{
  "model": "segmentation model",
  "dataset": "simulated fluorescence microscopy of cells",
  "train_examples": 97500,
  "image_size": 48,
  "crop_scale_min": 1,
  "horizontal_flip": true,
  "translate": 0.06,
  "cutout": 0.25,
  "num_classes": 3,
  "encoder_arch": "poolformer",
  "encoder_norm": "rmsnorm",
  "encoder_norm_position": "pre",
  "encoder_activation": "swiglu",
  "encoder_mlp_ratio": 3,
  "encoder_parallel_block": true,
  "encoder_inner_norm": false,
  "encoder_drop_path": 0.05,
  "encoder_patch_size": [2, 2],
  "encoder_depths": [3, 3, 3],
  "encoder_widths": [48, 96, 192],
  "decoder_norm": "batchnorm",
  "decoder_activation": "leaky_relu",
  "decoder_channel_attention": "se",
  "decoder_widths": [48, 96, 144, 192],
  "decoder_blocks_per_level": 3,
  "decoder_block": "basic",
  "decoder_attention": false,
  "decoder_upsampling": "transposed_conv",
  "init": "kaiming_normal",
  "residual_init": "none",
  "optimizer": "normuon",
  "muon_scale": "match_rms_adamw",
  "lr": 0.0055,
  "momentum": 0.9,
  "nesterov": true,
  "orthogonalizer": "newton_schulz_5",
  "adamw_lr_other_params": 0.00093,
  "magnitude_pruning": 0.7,
  "steps": 2200,
  "batch_size": 64,
  "epochs": 1.4,
  "lr_schedule": "wsd",
  "decay_fraction": 0.4,
  "final_lr_fraction": 0,
  "warmup_steps": 220,
  "weight_decay": 0.4,
  "adamw_weight_decay_other_params": 0.05
}
Rows from block 8 of the encoder of a small segmentation model, named by matrix and row number. Rows with one number belong to one neuron. Each number is 128 + 32 x the weight over its row's rms, rounded and kept within 0 to 255. All counts start at 0. Numbers have three digits each. After the name is the row's rms in percent of the matrix's.
After each neuron's rows are labels from the 100 images, of 14976, where the neuron reaches its largest size: "responds to" is what is common among them; "colour at peak" is the nearest of a few named colours to the mean colour under the peak. Only what is clearly more common there than usual is listed. The data: simulated fluorescence microscopy of cells. In brackets: how many of the 100.
# gate: MLP gate (encoder.blocks.8.mlp.gate.weight, 576x192), inputs 0-191
# fc1: MLP up (encoder.blocks.8.mlp.fc1.weight, 576x192), inputs 0-191
# fc2: MLP down (encoder.blocks.8.mlp.fc2.weight, 192x576, transposed), outputs 0-191

gate.24 121:128128118128128128128164074128165128138128068156103128128128128128080128059128128086128128128128128152128048234128128128128138128112128128128172138128128128120128128128128128128223128091128128128128128128128128128128049119128128128128030128128128148128229128128128128128128128069128128243128084128128128128128193128128128128094128057128128129034128128128128128128130190128128128000128128128128128128128180128128044128128128128128128128128128128128128155128152128128128128128128128106128128128195128128010128128128128128031128128128147128128128128128188128128011128175128128108
fc1.24 100:128121128158092128128067128127128128096108128059128128128128196128173128128128128128128085250128128128128128128128216110128128128137162168128128159128128169128128128128128130128128128063128128150129128128012128128177128180128128128128128128128086196128128119219128128128128128158128128128128208128128128128182128128161128081102128128094128128247128128128128128128128109128128128128128128128054128128128128128128128128128174128128128110128151128132128183128128128162128128207128128128128128128004128128223128128079226128128059227128094128128128128128128128128220128128128128128
fc2.24 048:128128128128128128128128128128016128128002128036190128054128128128122128125128128128128128169128081128128128128109128128056128128130128128116128128128128128128128048128128128128128206089128128128128128128128225128128128128004128128128101128128128128158144128128174128104128128128128177128128128128128128128128128128128128128128128128128128012107128128128110128128096128128128128128128128128111205128149128128128128046128128128128128128128128128128128128128131128232123128144240128128250128128128138189128062128091152128128128103128128128128189128128237128128096111128128128128
responds to: out of focus (100); membrane rim (94)
colour at peak: brown (43)

gate.449 079:128128183128128128128128128128128128128128128128128128128163132128059128128128225255128128128128175128128067128128128128128112147128128128128128128128128113128128048128128128183128128128128128128128128128204128128128128128128071128128128128020128128098128128128128128128128128128128128128128128128060125179128151128128035128152247128128184128128107143128128009087029119128128110128128128128174128128128128128128128128128128128128128128215128128128056128128128186022128128128128128128128128215128128128128128128128050173128136128128128128128128128128128085128128128168128128128
fc1.449 109:128128170128074128128128128138128128128128128065128128128128252128128128128128211128120174130120128166128127128128128191128128128083128128128231128086128128128128128148128128128128047128170171001109127145144128128128128128128099128192128128128123074128128128070143128128128128012128128082169044128128128128128198031128160184128128128128128128110046128128128128128128128128128206099128128153128107128128128183128128128128078128157128052128159185128128110134193128138128128128128128128128155128073128181128086128118133128087128128206128128128128128128134128155152128128128039128
fc2.449 037:128128117166128128128128128162128128128128128255043128150128128128128128075238128081064128128128123128128198089171128128128128128128128128128128063128128128040128128128128117154128128128153128128128128128128128217128128128128166128128201128169128128128128128128128128128128128128128128128128128128128128217128128128128203128128128128128128191128128128128128128128128128128128128128128115255128128128228154133128128128128128128128128128128128128128128128128128243205128128128128158128128128128128128128128128128128082128128187128128128128128128128128128128128128128255128128128
responds to: crowded (68); cells: ten or more (68); smooth cytoplasm (29)
colour at peak: brown (38); green (32)

gate.7 096:155128128128128128137086128128128128128128128128128128128128128128128128128128128128128128128204128008128092128128128179128128128084191116128128128128135128128130128128128128128128128079141128128128128139091128128128128128128128128095128159128128128041163148115128149128128128128128157128128128128128128128116128128128128076076128128094141128128128098128128128128128077128208128128111128128128128128128128128128160128128128128128128128098128128226128141255128128128128128128128128249128002128128178128128128128154000128128128128128197128161128128128128128128201128024128128128
fc1.7 131:128128138128128128128189128128128110128129187049096161110128128089148128128167128128197060128079151128148128128194047128128128128128128128128128128128128180128128128128128128128128128128135128052128128088083128242128128128201128128128062128098128207128128128128128118078188244128128086128128128115128101128184128150128128128162128128128128128210128128128128093153158128128128185128128063128128128128084128113051128128180055128128128128128143128092128148000128128128128123128128128128108128190149065128128128115128128128128128128128128128128128128204128128128128105168128128128
fc2.7 053:128128128128128128128128128128128128128128128128098128128186095128128128128128128128128080128128128128128128128128128168033128128137128128128128128128128128128031183128128128128128128128128128000255128237128128128128128128128154128128128128128128128128128128128128128128128185252128128128000128024128128128128128214128128128241128128128128128128128128128128128128128128128128128053128128128128128128128128128128128127128128128128128187140128128128128128128128128128128128128128128128002128128034128117128128128185128128128128128054128128128128128128086128128128128128124128128
responds to: fragmented nuclei (58)
colour at peak: brown (48)

gate.227 133:128128078128157070128201117128108128128128128156128128052128061034128128128128128128128128128128128114128045188128128128110221138128165152221128128128128078128161128128128128149190128128128062128128128128128128119139128128150128128128128074234128076158208128128048047128144128128128128207128128128121114128128128128128181140128128128128128128128128128178114128140252128128128128128128208128128197146113128120128080085128195175128128062138170125090128128202128128128128114128128128110128232128128128128128128162128128128158128128128172128128120128125119128128128128128128128191
fc1.227 107:099255128128161128128128146128128128115128128148128128128128049128128128183128128006128128128096128128128128128128128128128128128128163128213128118128128045128128128139150097128188128128128128128240128128128137120128128248128128128128185065128128128128128087211056128098128128128128128128128128128102128123058128128185199128128128118164128128128099129128128128174255128128128128128128128121092128128084128128128128104167128226128128128128128128055128128128128128128128096124128128128128128128128128128128128192128128118128128128046128128128079169128128083143088128119128128128
fc2.227 216:128128128128128128128128128128094128128128128234128077206166128128070128128172128122128157128128128153128128128128170128094128128128128165174128128128128182128104180128128124128105128128158128128162187128230146128128128128128128128128183184128128128128128124128128199194128128209128072142128128128139128128128128128128128128204128127128128190128107213128114128113197128128064167128056128128128128128162106128149128128104128071128128128128128101128128123247120162059128128128128125128155156128105128128128128150128128205128128128163128224128128128076093055034128128104128006128
responds to: out of focus (80); membrane rim (69)
colour at peak: brown (44); green (29)

gate.149 132:085128128128128128128128111131128128128128128128128128101093063040128128128128128128158140128128128128128128128128101044128128128255128106132128128197128128128163128128128128128128128128128110128128155056128228134128128128128007071128122128128128128151128114128114128068128128128184128128128074128138128128095144186198128128135075128092128128128128128170128128128128128128128128104122128128081128075094128128128016059199132128128128128045196128128132104128171128234128064128128128128128128128128044128128128166113128128098128128050128128128128128128128179128128032128128106128
fc1.149 082:128128128128128142128128128162172051128204128247151128128160128128128231128128105128160152146128128128128096128128095199161128128255159145128128128128128128128128125128182128128128128128128128128128231128105049194128128128128128067128128128128063128128128128128073128128128060160128159128128128255128128128119128128128128128128053128128128128141128128128128128128128151196128128128128128128128164138128128128128057128128128128128128128128128128128128128128160139128037085128087107128128197128138128128128000128128135128128128128128128128089128157202128128128128128128128128128
fc2.149 108:128128128128128200128112128128128127128082142128128120128128011128128128120128106178142128138128177128128128128128195068128128128128072128124128128128128242128128128128128128011136128132114165128128124185128128128128128128158144181091128164171128248128128128128128128128128103014128172128103128128085128128128128128128124128128128128093128128128152067128128128128104128128128128128128128128221128128128128128128128128128128103128128128128141128172148128128128176113239128128169072128182113128128128128128175128128106128088128128128128255000128128157128128128128100128128128155
responds to: out of focus (96); membrane rim (92)
colour at peak: blue (44)

gate.260 103:195128128128173128128128128078095128128128128128128113128060094138128128128128161128128128128128128128044158128128211128164128075128139178127128223128128128128128128128128088078128128128128128128131128128126128111128128104197183094128128128128255214055128128128119128128128128190181127128128128128128142128075128118100102128052173128128128164128128128063128128128128109128212128125128128109118128071128128128128128128128179128128128128128128128189128128128128047128128128128184128087167043128073157128128128128173128128128154128064224128128128128128030128128217128153077128128
fc1.260 106:128132057067128128128160165128128128065085128128128153128128128128128128128128173173201159128128118186255128128128128128100128128128128128081128128204128128128210128128128197108128128128128128069128128128128128128128128198145128128128128128189128128128128128128128128128158128128178128128203128128144128176115103128128128128128128128085128128255118116128128128128128128175128128128128128128186128128128128128080173128203128144128128128128128128128128128000149107128121128212128067128128224128128128089214129128128128128128128132185128128128128128128128128153128128128128128128
fc2.260 045:128157147128128128153128224128112128128128128128128128128128128128134128128128128128128128128128128128128128128128128128128128128128128128134128128128128128128128191128128128128128128128238128140213158128128128128137128128128128128128128128128128128128128128128128087128128128128128128128000128091128128128128088128128128128128150128128128128128128128128128128128128012128128128128071128218128128128053128128202128128128128146128128128128185074128128128128128128035128128128128128128000128128128128128128175128128128128128128103128128128071128128128128128128128128128128128000
responds to: fragmented nuclei (62)
colour at peak: brown (43); green (26)

gate.25 079:128230128116128128128062128128172128128128128125128192062128128128194128128128128076128128128128128128115128139128128128128128128128209128128128128128128062128128128128128128128028152125128194128180167067128128128128128128128128128128094128128128128128105128162128128128016128128255128128118115128174128128128128128128128128128128128128128128236128128126128128128128128128233128175128128128128128128128072128128024128128128192128128128128128124128128128048128128128138128128128128128128128092128128128128104128069128130181128128128128092128110128128128054138128128255128235128
fc1.25 078:128128128128128128128073087128128128128100128128129142073027128128128097128145128128128128066128171128128170128128043128141128128128128128128128115128128128128128128111133128128128182128128128128121128102128164128128128128128145128128128128128128128128128128130128128128000128128128128128128149128080128128128128128128182046033128128096128128128128076128128128128128128128128071128128128128176128255128128069128128000128128128128069128128098128128105128048128017128128128128128128128128128092128128176128128111128128128166128128128128128128128128128128058128128128241128128128
fc2.25 126:122128141128044117112128128044090128128128088129128128128128124137128128128128148055081152128158128128128182167042128121128128178127128128128128173072185128128128128128128128173128063128129128128128040175108140128157128040128128128031128128128178179128128128186128084128128100089076110128128182128128133128077097128128128146128128128128128118128112128128128128128049183041201128128128096129128128107168146128128043128128018128105120128128193128128128188128039128128165094128147128128128056128141128128170201128137128128128128128128128167195128128131128128128121128201128104128
responds to: long thin cells (65); crowded (52); cells: ten or more (52)
colour at peak: brown (49)

gate.13 095:128128128128091128128255128128128198128255128225128128128128082095128128128134128120095080128128168075128096128128128078128128128128128128128128128177128101128119128133128033128128128109128128113128128128046128150128129227128128158128128128128128128128128128128128128128128128177128128225128128157236088128128104157128128128128128092128128067236128128128128128128080128142128128128128128128128116128128128095128128128128170128128116131128110128255128134145174128128128128128128128128128128103128128141128128128128128128128128128128128081128128128165128128128128160191128128128
fc1.13 088:128128128128128149128128097128128063152016128043163128117206246128128128128128200128128128172128103128128128128076128128128128128128128170128128128128128128128085128214128128128128128128128128128128128128088237128128048128128128131128128128027186128128128128083128134128128128128128135128135054128049179055237128128128135128128118171128128128041128128128077095128128138128031082105128128128128162128128128128128093128115128128086148128200231128128128128088128128128128128090128128154125128180128085128128128128128128149128128128126128128128153111128128128128084128128128071128
fc2.13 078:128128128042128128128128128136150099106188030071128055128130128193192044128128214128128128061110086128128128128128128128105128128128128081128134128173128128128128128128128128019128128128128128128132117128128128128128128153128128082128128128128128128199136128128128161010128136128128128128128068067128128128180081128128041128128135131129128052128111128106128128128128144128128046177128128128128128128128057128082141128128162128128128128128128128128172142128128111128128128049128128128128128128128000128128128128128166128113128195128128128128128128021189128168116109087128128128
responds to: out of focus (63); fragmented nuclei (49); cyan stain (46)
colour at peak: green (35); brown (33)

gate.53 084:128133128128128166041128063128128133128172061128128128168128128128128128128152143128128140103128128029128128128128128031128051128128053128152128128137221128128128128128073128114128128128186128128128128128187116194184128125065152074128128221095128253128128128128128094128128128128128128128133128128128128117128128152186128061128026128128080128128199128128128078128128128128128165128113148128128128128149128128171229128128128128128128128128128128128128078128189128157128142128165128128128128099055174128128116043128160128128080128128128198137085103128128172089128128128128128128
fc1.53 088:128128128116158128239075128128092128128128128128128128128128128248128128185128128128095128205128128191128128128128128209128128128079128128128128128128061128128128128128128128141235128093128128155128081128128128128128224095128206131060128145128128128128128128051128148000128128097115128128082128128128128113128141128128128128128128128122178128066017240128128128128128128128173128128128127128128128148160096128128061128128118177128206177128128128128128128128128128128128128128054128128128128150128128128128128141128128128128128128128128128128128183128128128154128128121128174128
fc2.53 052:102128198128128128125126107128116128104128087128128138128128128193077128017128128128128128128128128214128128128118128128128128159128128061128128128033128128128128128128080200175136130128128128128128090134128108128128128128139128128128128128128128128128165128095128242128068143128128014128102183098128210092128036128043128128128128081128128128040128176128128128128128130128128128128128128128112144128128128128093128032128034128128175085053040128128128160128128128128128154128128128128128253128121128128128076128151128128128128128128128128128128128128128128128128181128094128128
responds to: crowded (55); cells: ten or more (55)
colour at peak: brown (40)

gate.276 113:128128128223128128128128128128128128112128200128128128128128208128128070092146128128128128137128128128128128211128128128148128162254210145128128128128060128128194156128128085128082056128128128128083200100128128128128169183128128128128128128132073128128128120128116128141128128128128128128128040128126128128128128128162128128128136128088128128128189128196128128128128128128128115128203128128128108176061128102180118128179142142128128128128179206128068046128128128128186128128128128128128128128128128247128128128128119128128107128121128128126128128198128128142128255128061161088
fc1.276 099:130128087128067110128029161128128100128096128128128128128112128078128038128128128128128207128128128128128062128128128128128128128253128128128128128128073128128128164128148088128128128128128128156128128128128041123128128185128128128128128064128128197168131116128128128128128145126128023128128128146128128117128128128128128128128128152128128128128128034128128128128141128199128128139230128128128128223128119128128128071128146190128128128128128204128128128128128128128163014128162128128128128128128144255128094128128128128128128168128128064128128128206128128128061164128128128128
fc2.276 082:000128121128128128059128128128156128128078155128128128128090128128128128128128128128128134255128128128128128128128128128131128128128128128128128128128128253128210128128128128062128128129239093128128129161128072128128186128128128094128128128128128234208128238128123128128114128128128128128128131128128128128113128128128128128128128128128153128128128128128112128128128158128188128115128128128061128136128025128135128128136085128128128128042196183128128128128128132128128111128128128128072128118128128128128212071128128128234075144128128128128128128128128128128128128128128100128
responds to: long thin cells (56)
colour at peak: brown (50)

gate.455 090:104128128128128157154128128128128128128128194138116128080128128128227128128062128128114128163128128065128128128128255209128128128128172128128199128128128193128128118128128232128128128128128128082128128128234128128128128128128053128126145128128128128128165078128128173128128109128057128056128128179128128128128128128131128128128255111116128032128110128128150172152128128108128128128128128128094128128128128092128128092128128162128200128128212128128128128128184128128128128128128128151128128128128128149128128128128067128128149128128128128128128128043128120237128128128055128128
fc1.455 096:128128129009128128133161134126142076128052207128072128058161128180128149128128170128128108128128106128128128108128243128128128098128128117255203128128128128128128130128128128128129128128039104128128128128182128046128128128128109058128128128128109128128186085128045128128128128128128099133128128079128128069128128095128096183037128086193128128128128094128128128139128128128115128128031128128128128128128128167114128128089128148074128128109128128128057115128128128114128128070128124128128128107128128154128128128099063128128128128128128128128128128128100089210128128114154094128
fc2.455 032:128128128128128128128128128128128128128128121128118128128226128128128128128128234128128128128128128128128128128193128128128128193128014128128128128128079128128128128128066128128128128128128128128128128128128128128128174128128199128128201143128128128128070128128128128128128118128128128128128128128128069128128128164128056128128128128128128128128128128054128128128155128128115128128128128128128128068050128128128048255128128188128000126128128128128128128000122074128128128128128128128128128128128128128074128128128128128185128128128128128128085078128128128128128128128128237128
responds to: membrane rim (32)
colour at peak: blue (28)

gate.42 079:128105128128008131128128128128114128128158128128118128128128128128045075128128128128128231128128128128088128128128185144128128128128079128128189128128146128128128128128128128127085097128128224128144128128128128128128128170128115144151128128128155128128128037128119155128128128128128102128128128012254184128177015128128128040111128162128128128128128128128128189128128018065128128128128128128135105128167128128128107128128062128128128128128128128128128128128187128128128128214128128128114128128128128128015158115160128128128128128180112128128128109128182128128128129128203128170
fc1.42 066:128130129140128166128128132128128128128128128180137128128128128128015141128128128128128095128128128128128128161128128128128128081084128128000128128128128128128147243128128128128128128128128128128128128128168128128128128132128128128128128128128128128128161075128128138083159128128128041128128128022128215128194128128128128000128199109128128052128128128128128128128128128128128128128069098128164128128126167139128128128157128128128128128128128173128255073095128059128128128145128128128128039128128128128128128128120128128170128128155113128101128133128128094128128128128128128128
fc2.42 022:128128128128187128128128189128128128094087128128128128128128067166166128128128128128060094128128183159128128128128128128178128053128128128128128128018128128128128128128128128094128128128128128128128128128148128034131053128128128128128128128128128128128128000128196142128128128110128160128128177128128255128240128061128128128010161128109128128128128128128047128128128128128128176128128087128128090128128128128201128128128128128128128128128130128128207128128073128128190128128128049128128128128128128128055128056128128128128128128128128128128128182128128094128167128128128061128
responds to: out of focus (55); smooth cytoplasm (30)
colour at peak: purple (28); grey (27)

gate.102 083:128128128128128128170128128249128203128128074128128128207128087128128146128128128101128128128137140128128000128128136128128128128128133029128053085128128128128128128128128128128142128128128166128128128128128123147128183128128128128192128128128128128070128128128128128128128128077172128128128096128128160128128053128137128128128128128128128208128128255128093128118128128128152128098128128038128128128128128128128128128128128128128128128128128063128128128156128128128170128208128095128128128128128128075128097128128128165128128118128128128128128140096128128128128128175177255046
fc1.102 100:128128104128128100128128128217149148128128128128128128207164084164128128165128128128128128128128128128128000128128128158128128155067124052128128128020128109128128128128128189104145128191128127128217128128128151128128128128128128128154063100094128128094128217128185128111128128074128122128031103128128128128128083128128197128128195128128208128168111128128080128169128079205128128134128128128128180128128128128128128128128128128128128128128128056152124128128215128128128128139128106128162128093128128128128092095128128128128199128105128128128059128128088128128155128201128128048
fc2.102 125:161128180120128141128128128128060128210119128128142128128128128082128128043128059128128128128128121226128128141128128128128128128128086128176185128128128196128055128128108128176128128023072127148075191120128128085128128128131128128128128113128128144084128130128128128129119128128128092089102128128128128097128128167051176207128128128128128128128128128128128128124081128128124192128141167145128128116103217128128128128128128128232128092128128153128128128133128128009128158128016128128169128128178132121128128204128128128128094128128128128128042078128146125224128128172128128156
responds to: out of focus (73); crowded (60); cells: ten or more (60)
colour at peak: brown (43); green (26)

gate.213 141:128255164167128188098208107128128128128090128203128128128128128048128128128075128128128050076087128128128053128128128155128128098166131095128128139150103137176128128128128128128128128128152128128128130128128129128128128128087128065135128051128179128101128109128128128118128201118128128128128128128128099128093110128128128128128128140081123145216128128128128128146128128128100128090128070128080133128119128022128119128128128128181128119107128139079038128128158128170128109128128128082128152128169092128128149118073177157128128051041128128225128128088089128187078128128215128128
fc1.213 117:104128128128128024128128128128128128202128128000140128255128171246128128060128154153119128128128084108213128142128128056128128128128128128128128128143128134097128128128149142128128128086070128128128128134128128128128128174128155167128128128128128128128146147128128128128128128128128128128128128127128128128128131128128128128128128128128128128128128128128128128128086133082128128128128128128198128085139128167128119191128128128134255128128128128128198128128151128128128128119128128135128128128128128044009128104128066128128128215149081128128209128128138113061128128111058128128
fc2.213 196:128198188138045128128128128128128128128114128119179128128121244065131128087115141118150114093108128091128128113128076128144128110128183128128128128128047121128135128128128128144155141128128128128140128128128128128096128128203128128128160128128101128176128122128133128128128187128128135128128114128118128128128091128128196128128137100141134128128128128128150128128128128128128128128086128157128176128070128167128121128188180128144128128128149237052073128085128091255128082128103128102128042160128000128128128128128207132147128128128128049128093128128117178175194128128128128124
responds to: out of focus (96); membrane rim (85)
colour at peak: brown (52)

gate.97 069:128128128128128128128240079147128128130128128139211128128128194128128128128126128128000128144128128128128128128128128128128128128128128128128128128190117128128179124128050128128128128128128128128128040128128128239128128216128162128128128128128128215128128140128128074167128128128155128128128128128128128128106128128128128128128128128068128128128128128128128128128128128128000128128128128100128049128128128201128108128128128128124128128128128128128128137043128128138128128128128128128204128128128128217128128128195128128160128128128051128133128125192128163128128138128239164039
fc1.97 077:128128128159128124128173114128096128128128128079128128167128096128128211128124128128162128128128209128098128128092169063128128080128128125128128128128128189223070128148158128128128128128070128139128202128124195128128128128128128128128128194128104128128128103255057128128128128128128128128128128128128128128128128128124128165084083128135128128128128070128128182128000128070128128173128128128204178112128128128128142019128128128128128062128128128128128128240128128128128106128128128128128034128138128029115091135128187138128128128146128128128128155128128128128154128128118101128
fc2.97 028:128128142128128062128128128128128030128128089128128087128128128128128130128128128128048128128128128128128128128128128128132128112128128086220128128128128128156088128128128128128128128128128128000128068128128128128128128093128128128070128128128128128076128128036228128150047180128128128128128019128128128159128128128128128118128128128005128128128128128078128128113128128128128128128128128161128128128128167128128239072128128128064128128128128128128128128230128128128128128128128221128135128066128128128128128128084096157128128091128128179252128128157128128103128128128118157128
responds to: crowded (74); cells: ten or more (74); fragmented nuclei (59); out of focus (56)
colour at peak: brown (47); green (25)

gate.63 098:128128128128128128128095128128128128168128128195128128128128142128128128128128128128033128145028128052062093128128128028128128128128128250177128166128128128128128128128128128128128128128128035128128128128128106142128128230139128128128128128128206107128128128120178128128164128128128128128128166128128128128128128096128128143128128183128128114128128255128128183128169128128084128128128128118194128130128128144128128128128128128128128128128128108128123078128128128128128128086128128128128128063110128033128128128195128128181129128128128128241128128128128128128128030128128033084
fc1.63 103:128128128146128128040128228128128128110128128128169074107128119128052128029128128128128094128128128000128128128128128128128128128128128128220128128087150128128128128128159128128128174128128128128128128128128036124128146128128149128128133128091128128086128128137128128128128128255074128128128128081203062076128128128128128128128128128128116173128205238128128185057128128076128128128128127128162128128128161128128165128128128128128154085128128128128087128128184128155073128128128206128128128058158084051128128175128128127128128074128128075128166128128128128116128128114161128128
fc2.63 050:117065128128128128128156128128063128029128128134128096128128078181128128128128128098128128128128000087128135146202255128114090128128128128128054075128128128052128128128128128088128128040128128128128128128128128116207128128128132127202144128166128128128128128200116128128081142238128128128128090113128128128128113128128128128128128128128128128128128047076128128128157128128060128128128128128128128128027128128128128128128128128162128128128128087128112128206128128128091128128073128128064138069128128170128128128128203119109128120128128103128128128128128128137187171080128128128
responds to: membrane rim (52); few cells (50); cells: one or two (50)
colour at peak: brown (50); green (27)

gate.346 084:128128128168128128128128128128128229128128128041145128128128128128131128128197128128131128128128128128255128128128128128128128128128128128128128128137128128189146128128128128128128128128128128128054112128128021190000111128172128128128128128128139128210128128128128128000128075178128182098128032171128128128128128171128128128128128128077128128128128128128128128128128128173128128128128109128128128128128128128017128128128168128128098128128128183128128128115128038128128128128128128128144128126128054128128128128175128128128128200177056128128088128128128128128128128128200128128
fc1.346 082:117128031128128128172128189128128128128128207128128162128128128128128128128128041128128128128087128128255128128128131128128128128128128177128128117128128019128128128234123128128128186128128128128128141041128128128128128128148128128128041128128128098128172222128128128128128128175128128044128063128128128110128120205128128128128128128128128128123106146128077128128073128128128128170128128128000128128128011128128072053128128128140128154122128128128128128128128128128128128128128197128128128202128128128128128128128128128128128145128128128128073128128130128128128128128128128153
fc2.346 051:128128128128128128130128128128128029219128128162128107128096128128128229056042156128128128128143128128128168117128128128128128128152128128158178128128128180128128128128128128128209075128128128128128128104128128128080128128128128128128159055167136128128000128047114128128128128128128095186128128080128128159128128128128128080128128128128128202080084167128231128128142128128128128128128128128183120093128128110128128191167204042128128128128212128128150128128128128128137197128128152142130128128128128128128156128128128128187128128128128255128128128128173128128126128128128128128
responds to: crowded (78); cells: ten or more (78); membrane rim (38)
colour at peak: brown (43)

gate.14 094:185128128128034128128128128128128162128128128063128099113128128128033170128106128128128128128212128128128020128128128128128029128128128160128128128101128128128128128105128114128044128128104123128128128130128089102244184128175117128128200128128251128162128128141128128128128128128128128128128128128128166128145128201170128128051128128130128128197128128075086074231167116128128128128128128128128128127128128128128128128062181128128176128092128105128112128128099128128128128128128153128040128128128201128075128128128144128128128128128128128128106128128146128209061128195128153128
fc1.14 090:184128091128128128128128128128093128128167176128128128140046128138105128128128128128128128128100128141128065128128142091128128118128143128161128125128128128133031128110128128128128128128128128128128128155128128150128059128165032212128128128150128182128128128128218128128128128071128128128062128109178128128253128128128128082107051040128128128128212128128128154128128156128128128173063058128067122128189128128128128128195128128143128128128128128128128128128202218128128128073128149211128128113128128147128128127128109128128128208239069127128128128196128155128128128128128128134
fc2.14 033:128128128128210128128128146128128128128128128068241128128128128128128205109128128128128227128128128128128128128128128043128128128128128102128197128170128128123128113128033128128128128128128128147128104128158128128128128128128005128128128128162139128128128181128109128128128039128128128032128128128128128128217128128128128081128128128128128128128128128128128128128128089128128128128128128128128128128128255128128147128128128128128128117128128128027128128128218128243128128110128157195128128158128003130128128128128128128119062139128128128128128128128128205128147128128128128128
responds to: crowded (79); cells: ten or more (79)
colour at peak: brown (33)

gate.450 088:136128128128128128179128128128128128128096185045128144128128128086128128039109128166128128128162128175011189128128128128128128128182128128096067146081128128128128128053128128128128128128191128128128128128186128255046123128169128128128214113128135128128128128197047128095128128128176061128128128128128128128128128174132128128128101065117128128139128128128188119209162128100128128128128128104128125128128128128128128128128128128131128128171128128128073128128128143089128128128128128194128128128057128131128128128128128128128128128128128128128128128205128179128128128255128128125
fc1.450 081:110128128128128083017153128099128128128128092128178060128002128255128128228128128128172128054128128128243092128128128128147165128128128181128128140128128128128128128128128128128128128128072128128128128107128128128220128128128128128128000128128141128128128128128136128128123128128128204128128128128128128123128128052119128128128128173117064128128128128105128128128128113128128221128128128178128128164128128128128128128128055128131211136128128128128128168128128128128128128096128089128128128128128128128128128128128128128125128120128185128128141128093128022128128128128128128161
fc2.450 086:190161105128128132128130128186128176119128255128109128128097128145205128128082058128128140128128128194128128128118180128032128159043128128173128128128097130103128128171128105128121128128128154128053128179128128128128112128085084128128128128128121128105128128128128128128093128128128128073161116111153128044128128128128128039128133128128133128209128128099128128142117128128128128128090128128174128128128224092128128155128128212041128128236114128128102088128184128128185128128128128128076140106021128128128085128128188120107128100128128100133053128128128103128128128128128128158
responds to: long thin cells (81); crowded (58); cells: ten or more (58)
colour at peak: brown (42)

gate.338 086:128128128128128128128122128188128128128128066128128171128128128128128071053128116128082128128128128012090128172128096128113209128008128128191128128128128128128037128128128122128128128187073147128128128226128128128071158128128128140128029128054128116128096128128128128128174128000068159148121128158125128128157128145128128128128128128128092128128128128128128192128128128128128128128128128121128128128087123070051115128128128128128070128039152128128128128128128128128128128128128128128029128128128101128128128128130128128094128172128128128230128128128128128128128210128128128095
fc1.338 074:128219128128128128128000174128149128128128128128128081128128000128128128128128128128128128128128128128128128128128128128128128128226128128128183128128154128128128128128128128110128128128128035128128074128128068128255095128178128128128128128124128128128128128128083128128128128171128172128128128128128128128166128128128128120128128128128145128128079128128128128154128128128128128128128223128128244050115128128128153128108128121128128146128128128128128128167067128128041142128128128128128128128128128174128128128128128128128128128116128221128128128062128128128128104128128128239
fc2.338 049:128129128128066128109126128111128128128186121182128128128068093213128123141128107128128128128128128128136128124128193144196097128128128204112128128128211128128117128128128128128128128104128128128099128128228128128128128128073128067108154213098128187128128072128128128204128128228128128128075128053160128128128198128128128128128128128127128128128128128125128058146145128128128128128173128128128139197199128094128155128093128061128128128101128105108070128128197128128201064128128104057147044052128146137165128128107128176128143128128128128089223169091189128128128112128143128128
responds to: crowded (60); cells: ten or more (60)
colour at peak: brown (49)